Weights of a small image classifier.
Model: 9.75M parameters, 64-pixel images, arch pvt, patch size [4, 4].
Training: muon at rate 0.0028, 8200 steps, batches of 256, held-out accuracy 99%.
Data: trained on simulated grey scan slices of phantoms with and without marks, 122500 training examples, 17.1 epochs.
Rows from block 3 of a small image classifier, named by matrix and row number. Rows with one number belong to one neuron. Each number is 128 + 32 x the weight over its row's rms, rounded and kept within 0 to 255. All counts start at 0. Numbers have three digits each. After the name is the row's rms in percent of the matrix's.
After each neuron's rows are labels from the 100 images, of 14848, where the neuron reaches its highest value: "strongest on" is what is common among them. Only what is clearly more common there than usual is listed. The data: simulated grey scan slices of phantoms with and without marks.
# fc1: MLP up (model.blocks.3.mlp.fc1.weight, 384x96), inputs 0-95
# fc2: MLP down (model.blocks.3.mlp.fc2.weight, 96x384, transposed), outputs 0-95

fc1.183 063:122066130148114123126142140110052142110119129073138071118107111107100132139146182151106087151153139117051184086167077125131084137116120127077110143183119128143133171136217110150112103086117100145106175099081195106157128110144168088179100118119190165116101177162130097096147137110160118107
fc2.183 048:131121163161136084067158108138197144142085138118152122140119169119079120116156129079119104064143151125124069128119103111129109174141142161089121114143174183143168094113176185104088153151121140194129140118075104117142110121221091114078135110147131137117133165148097189177129176148100067164
strongest on: limb

fc1.205 102:083150134115130076136185072127122086090094089135099076104103127163135164119138145122155167098118182129101110112109161137138166154148073130130101114171097163102163114126106188107182102165122163151125175053124126130118058125106112095135113130100113119065192101182165110108099176145160173185
fc2.205 127:129137098140146127035123135131210147148136065093122133182166088058142118116128170172125143103169073134152184160101151142102159124140143099127103134150144142160160124089118110149104145146140153116135122145144102099113120138104131059148085049101157115172162110105086205155064102107139111161
strongest on: limb

fc1.96 108:175131146112119167096115119142095172148165161134129131107125178111080130145125139146153196137112105164153167104123149156125096192161104193124097082079091142181112138143104095120164086105112121115148133035156129112127148096098102104176102123164219112137128100123145074175148122056093119169
fc2.96 105:087137167134107211124099114092113126110082126157100134124162158168118179112085104157121164184131176110121118135111148129132193095160139120107114054138124132105185112104162114142167093162123080154176071182105119153093153127101058143086154108120085122087154179127143098115082116192116175113
strongest on: several spots; side: left half

fc1.362 050:150172145123144113142175147129131147164166078107130087154119148167145182165135093158132075143176097120074115146217112084093157089088159055062113089108102176108171115131108155129120176089103105138166165155123121093137209167093131149151122133102126103082146118104134137087126112159178113112
fc2.362 038:164074139128101103133160076106149120174116157189093080130120135159169090206136173181177143175102135157083114062147062137150133107121124138142133175202145102107115202128134135117138132142126140131151150127132147098127098067079107150145150072109156137155147109110159085156178141116131077087
strongest on: noisy; chest; low contrast

fc1.303 055:149064092106107176157116139094134171200101114111120119145088138168121121215138128132135084146114147108151098150136113100139113124117200138164151102110137194145132167099140192186151166094092114137174143103152105088093131113074101149159094194135105143141146132137146106093195155125107099056
fc2.303 042:144177093100124104123129146130122150126108110134102157053082092144091073126144098120078092116145116185142106130138127136170158062145123176190143073154100105080138206148102112155180064143101141144133107141130137111141088113086129196141158121098158053118096161146110156136106175092141084158
strongest on: ring

fc1.85 135:131187110125158195127109115116080160187098184092154165139127120138127148122148138137118054165157125140060123099105115094150165133118105076127142177205099128151176130114172115109064086126112125114115126129199128111124187132149105089085131140110150153120142165174075129072106099140151110194
fc2.85 162:104176143134090094085158140102106114099122132093187085112148197123068112134132123041136128146133164105135126140114190121154148199121122142098158132160108117128139155130182151151112135173171070129142074127098139118113134154115132115168097121189093148164138183085203076132108140102147106056
strongest on: bright spot

fc1.274 158:124153114128180124119123148086101098140131080155113082095110163134159098058146164108103097125128134037142174113082140125150108080115133147167162166137171110130149124109093195129054105164063108075082113131115121168143130146144145140153123135081066167201141152178129140115117089117137186138
fc2.274 141:095110130094096162111145118182157127098215130166165106124146058210084122148122127138174148140166118108115113100168130110131128147139105149071131118095164083101115105043150147110170174150125051138180077140113083151160151102144146112087177145113129138094086166114144132178153130166128138122
strongest on: bright spot; several spots

fc1.103 168:162107172128075152071119137107094156127099127141104167206136133170124176157164118142157125127146107182164120166162178090145143109124139067113120132131094133121104122122161090175160146102096049149179078141164113158135185092127084096126165155109176160112103095103095100164079101122110053126
fc2.103 155:122124185086112154090115168044146154058173102166128090132119077132103138108105140119197127116130136156124163122136138200129156128139138129121117081134166151102162116088097139141100175132112073151189106109166071131116163120158047155112160167082158147119154119105122057136147131194120119145
strongest on: several spots; side: left half

fc1.175 066:111149051147096164116122194136098131136085169139093118116098141072132144117092124092133179101128144169117170152071145102133114100139110120126135173084095070154107141125124122172138080151110167102041178097113144124139091161122145105122174125166090076092104122142087188141147159085093152201
fc2.175 046:159103142107137160132072141152178169176128137122103163161109136150144141089122123064134099169135161131159076119154111180084145138096162183152135140149147127193128086106193135092120154072074160124089100191136203133141083085157139189131095129115086125168179117095126122142097095148141135081
strongest on: dark spot

fc1.214 154:128173160116119142110121128067150126143189085195102126082168187108162116077111144096158136164113115143108117129125100089095144179149101147129095120095104111211165104162110102144143113111099150131076178099114121135130199103110110111112111067198195125123113150166145095108135111088067119174
fc2.214 144:139152166112092113117067114152145119115153162151153171061144118108197180133141123169168183187166117179108147126160138106095156101098129143039059164142145087188094141082137105102136118101079152108126088160121077109107121155132157164079144133112106083106174157127159088154129096144147130133
strongest on: several spots

fc1.305 078:157098178132176110064135141131082105099138085132135135136126150139156112132172137127154114110085164131129153129068116131071161192189103141143090131101164085118080116107078102077139120128116132109147154134162134133127126070131146095182098107101168131081047170141154203080100163126070117077
fc2.305 091:133098051147141175100159031109128159133210145115183113176091150100167132121170079133075095096140104138140122188129151124160150093133107184074151138113091169108149152127098143074130069127113088100143117139158158166129143094160129128170149116162085120120088125109152087167141104156094127144
strongest on: low contrast; limb

fc1.16 057:087145167129123125139202173126177184104118157149135102154070127144117058125113128112190125140159191104122153190156133121162130100113141153165112109088115111130170084118143148118131143138153149171144178160106086053088121141123099072132121148131090085077126058157153101134084081143070155141
fc2.16 030:186141113166106139127125122116095095165100193165153105142092147147116106114115171083097122124166176148171117158083177163107156059139198153124114167156092135085095118145102149115171129156147118063160139127113177142135078122133036101189129154174160171146145145149131103113103110174166113158
strongest on: several spots

fc1.301 162:111128185117159105097086110114152113151191143155102219080151117142108148119167115119114122100108178102172123129144217062106105136096136133092124059097150151122126159151131137114210124162154109121138111170138152126141096126170092118100114129150068127223128117125152092104108092179109147124
fc2.301 136:089148156135083141140080164093154157133116099151146157161137165180105140149105133115128106125116118074180054091075112191140092110073149151143136150171093133123105101118179165060148115127091140168085115092116125141129101068137189153053133139166080080158109107156141107152175077144124105123
strongest on: dark spot

fc1.225 079:121162145111137124114105171114148102161110133106132116190097090089104121132124144181172171094120143128130099124164148124100047090130087175160095109114148085107162125147192147128141182122041196123106196132108158148085145146176110184076117139098117094136169124088138124155104060126092144157
fc2.225 068:144136129119167135119109131125166074164083147080095136112147101052073056100080133165124139128154214105090164176165133101126090112137094094147148153128146117129103151167152069176179153117110163127081144133158175149119167196134116124114125092147157096169137167118099128170140176127072129163
strongest on: limb

fc1.106 054:110173113157092172094143111120090107131133132127157100083144069139127175117206096149083109150110145099108100072138138194160139138076146144080143156100093123167131133135125099127145106135165134063115127170103146168143077106098171087188089146096159056065142143150153092091073124087141156141
fc2.106 037:118130196162117144140121079116106129111128084165088129109171145095092133144086134141133101137071188090177164191132104090125124140115111100141119142161149067098118153125209141138147145097128137136166156093128112133087152171118122090157132137155184178191130199162133120084145123125037179102
strongest on: several spots

fc1.54 056:174117196089110076106175126162112124104130136180154164174115160106163128115100154048135162101159181108129153092145156124160092127107133100151124122039139153120155097121105192103143108122177116173163102138189155110148188121120200114107106130109150163121087138147111137200116120123160171128
fc2.54 041:098135144133140142152136135117168152163100099136156131088120182085195145136176137133066045181094095139138126121121107075126100087173100092116128137213106120120089095168139120112122166166110129104060095117150061166111110147111129149125184169121192114163103134129148111101070155137138094086
strongest on: limb; noisy

fc1.190 066:113098147117107159192146107118147176164063142134144115070134124151080087163170110130106136133150165101105120161124148095139140139180147132115193063122125068140101139151100113077131089165157151093093061129099083126174084099090112058156107169154082141088168130090135092166146106127151180138
fc2.190 056:118047141158100115098144142117122119153097194147143128104098151115103153077226049099153149126111120081118112132087132136127114132126086144096138157184091146131143137152115108110187136044128158168127140173144067123127091095138087110154097177137149164178124143125107147096123169111181177099
strongest on: noisy; head

fc1.267 053:113142080128117150062150181155104139152122112092161094121144151095130088152165139156183135130141131114140090138111147109095113122134104142155145145147127112114127114112113170164168115146104105063161053171079150104192186098135182176158113131130172079152169033101142154186116146171182129098
fc2.267 038:082099103143154099134083114167166189138139111150119152159119141137119115043088142099128153113120103132141127109145144127132205159157150102144157132122106161096153085130090119106135114154146118151092119108136113099162164154126125119176117149112059180127129146105223151108237096166177180179
strongest on: noisy; low contrast

fc1.292 119:128093102129096178128110142152133171117170086145128121111095073103069132127120217132135138106153135085171168194136121114145076132130169116146132138128139135108065132132124103142087055200228099110108054101129134131167111169141096117134129126081162145116096090085149132127082116141148154107
fc2.292 141:137087099134118222148114135108090112094126108143125112154116168135156081091194147113104121160155127132165128043154200169107118084186138123165180089112119158096156106141132122103108193116193098113124101112133121140176128138167102153140077109127093155185106102147084098152144111153093111073
strongest on: low contrast; bright spot

fc1.248 144:135167182109166061140100130105121086142161104159118155106149151147105099122124077134139143101092146115153095123117136131092144120161108177121148150202077114132131151102136089134152128190156053128086125107108174115083100105226101153177129083180101083117157057140154120120092152143097092163
fc2.248 122:123157149126114092163127143155149153133169103150170148096076174093181112129132165167083091194107190129083120125093098085134089081097065112146133132091059148124160155133111109181106093128142106129155141068150177098110130145099151169161171137154079113130082151119142170120143093057154080135
strongest on: ring; several spots

fc1.347 102:163158117156132116120099193147166149141083051175151119101154106192087183143119073141138134107173143167119189112117172108144155145080126175090149123116230092135182105114121137110136113090109121125151128185137144135098128059116086119144082133073119081130129144137163152123180120123094143116
fc2.347 122:125096097118187025098136096109088120096116112023161188136107183144144096114141110125133116120167174115170102124070127126157167149118109147131102139118070143180121170163098142194100108130163115110157095117159139082175145165149136104135167124154135170080126169092155130093119134143128103149
strongest on: noisy; belly

fc1.165 146:093083131121132128202147112136147157096116112133136134139124092103113110148080086072079147158126164176113219123122095116121101083152100105137133099180127173080098121075141147136122092144106153140209099134079159107144181183131104148110196111080052185130147132117150154146150116117147095118
fc2.165 145:120193144105067103165077126132116088097091147138190109115070124099165129132166150119180154144212107127105110137114141119089126118102144101105157104202103104155077146033154157152142092142161119114149073106081115125152171143106123118087156128128119180128118118147129087137178163158185099112
strongest on: several spots; side: left half

fc1.104 062:116082186094113120139184124156134089101045109150173123130092059163161155101132144140124120107118138165091018156131201132216097105162140125156142070124128088125143129117176125189113120134155081096130139145120098138121105155141125116144169172191133141129127136150126138111158113136132116075
fc2.104 057:130114179143130124147134113120124133095187123158126201100109105109087099165136115086153145176077136105115185117085093093162107143146134118150106112156169197165160139132215146131136114091119075104111086180165095122071097144159127128062099164075122187152172189128128121095107125137134146166
strongest on: several spots

fc1.204 111:106150130135143062123111172136175131158037189138139115126100094107134170128100144095124094151130135188093100138132130118155139131094131100093151193177077146160138134139112146138106118141154137148169093124062152138143078106164121177078153125128131125196131217116165134113027115133111142132
fc2.204 114:139107123120097139099126110145079174161092106153129174094071134193140149068135128200131198104158108090127119165190191141098178093142091106188147118122125113086119103136132176136118133121104122144158111139075080086106140109173131097145157192108113088108070139116098134120149117199121157161
strongest on: bright spot

fc1.265 055:100145205096154180064177135179086137127125130143113123144172160182075122130109091098077082133061115122121124058127121144151148139154165129059151180093122123103104126132165115129167133129063136135086143156097092179106124118107139166103181179102137139088066082140134142135094136120102100137
fc2.265 047:045112112117148105169123121123168079133153103181214143137129161151138114137146183152161155117110101077100103136065117135111085120132121178122125134094121054117070154131065171110107143111149084095119160095113046145076172124068155144097103158083183138131144127108161125136107129132142130130
strongest on: low contrast; chest

fc1.115 054:135144135144114108174162077132185125127154127127137157151111146136158111144115129129147100113146172130112142143130208133117195101130105115114079156055126103158092149170198145129102135144167248145172127121096144138121170219134167187157150095096149099125101140119156080110125137120091101102
fc2.115 035:093144108110112073121141120110080078141133135102129141138189107140152070090133112127146097193116082143136158045116159097117115144147132105103138116144182114112176113136168116158112106129155051092096106126074117119113097165105137075117154159121164175136087139104203119171133115047132194169
strongest on: limb

fc1.361 052:111108126089108120175105093122152121149101199185034195123165161075183143064130105150151120120185145116100105130086135134162072193130070150101202108077093154130106121113156162115170154108114151145157122132132139119193111141096149121085128154128113136136119132149174095124144110116098144159
fc2.361 048:134133126159108148151137168099144124088072094186167127177142061069161147146164130094155119087170158086143179134157091075091104098120144129105107119155133129140075080096091140133123150176107128143074147154190163098146072131123111097066103074116146187159142134115138112065096182144107142139
strongest on: low contrast; head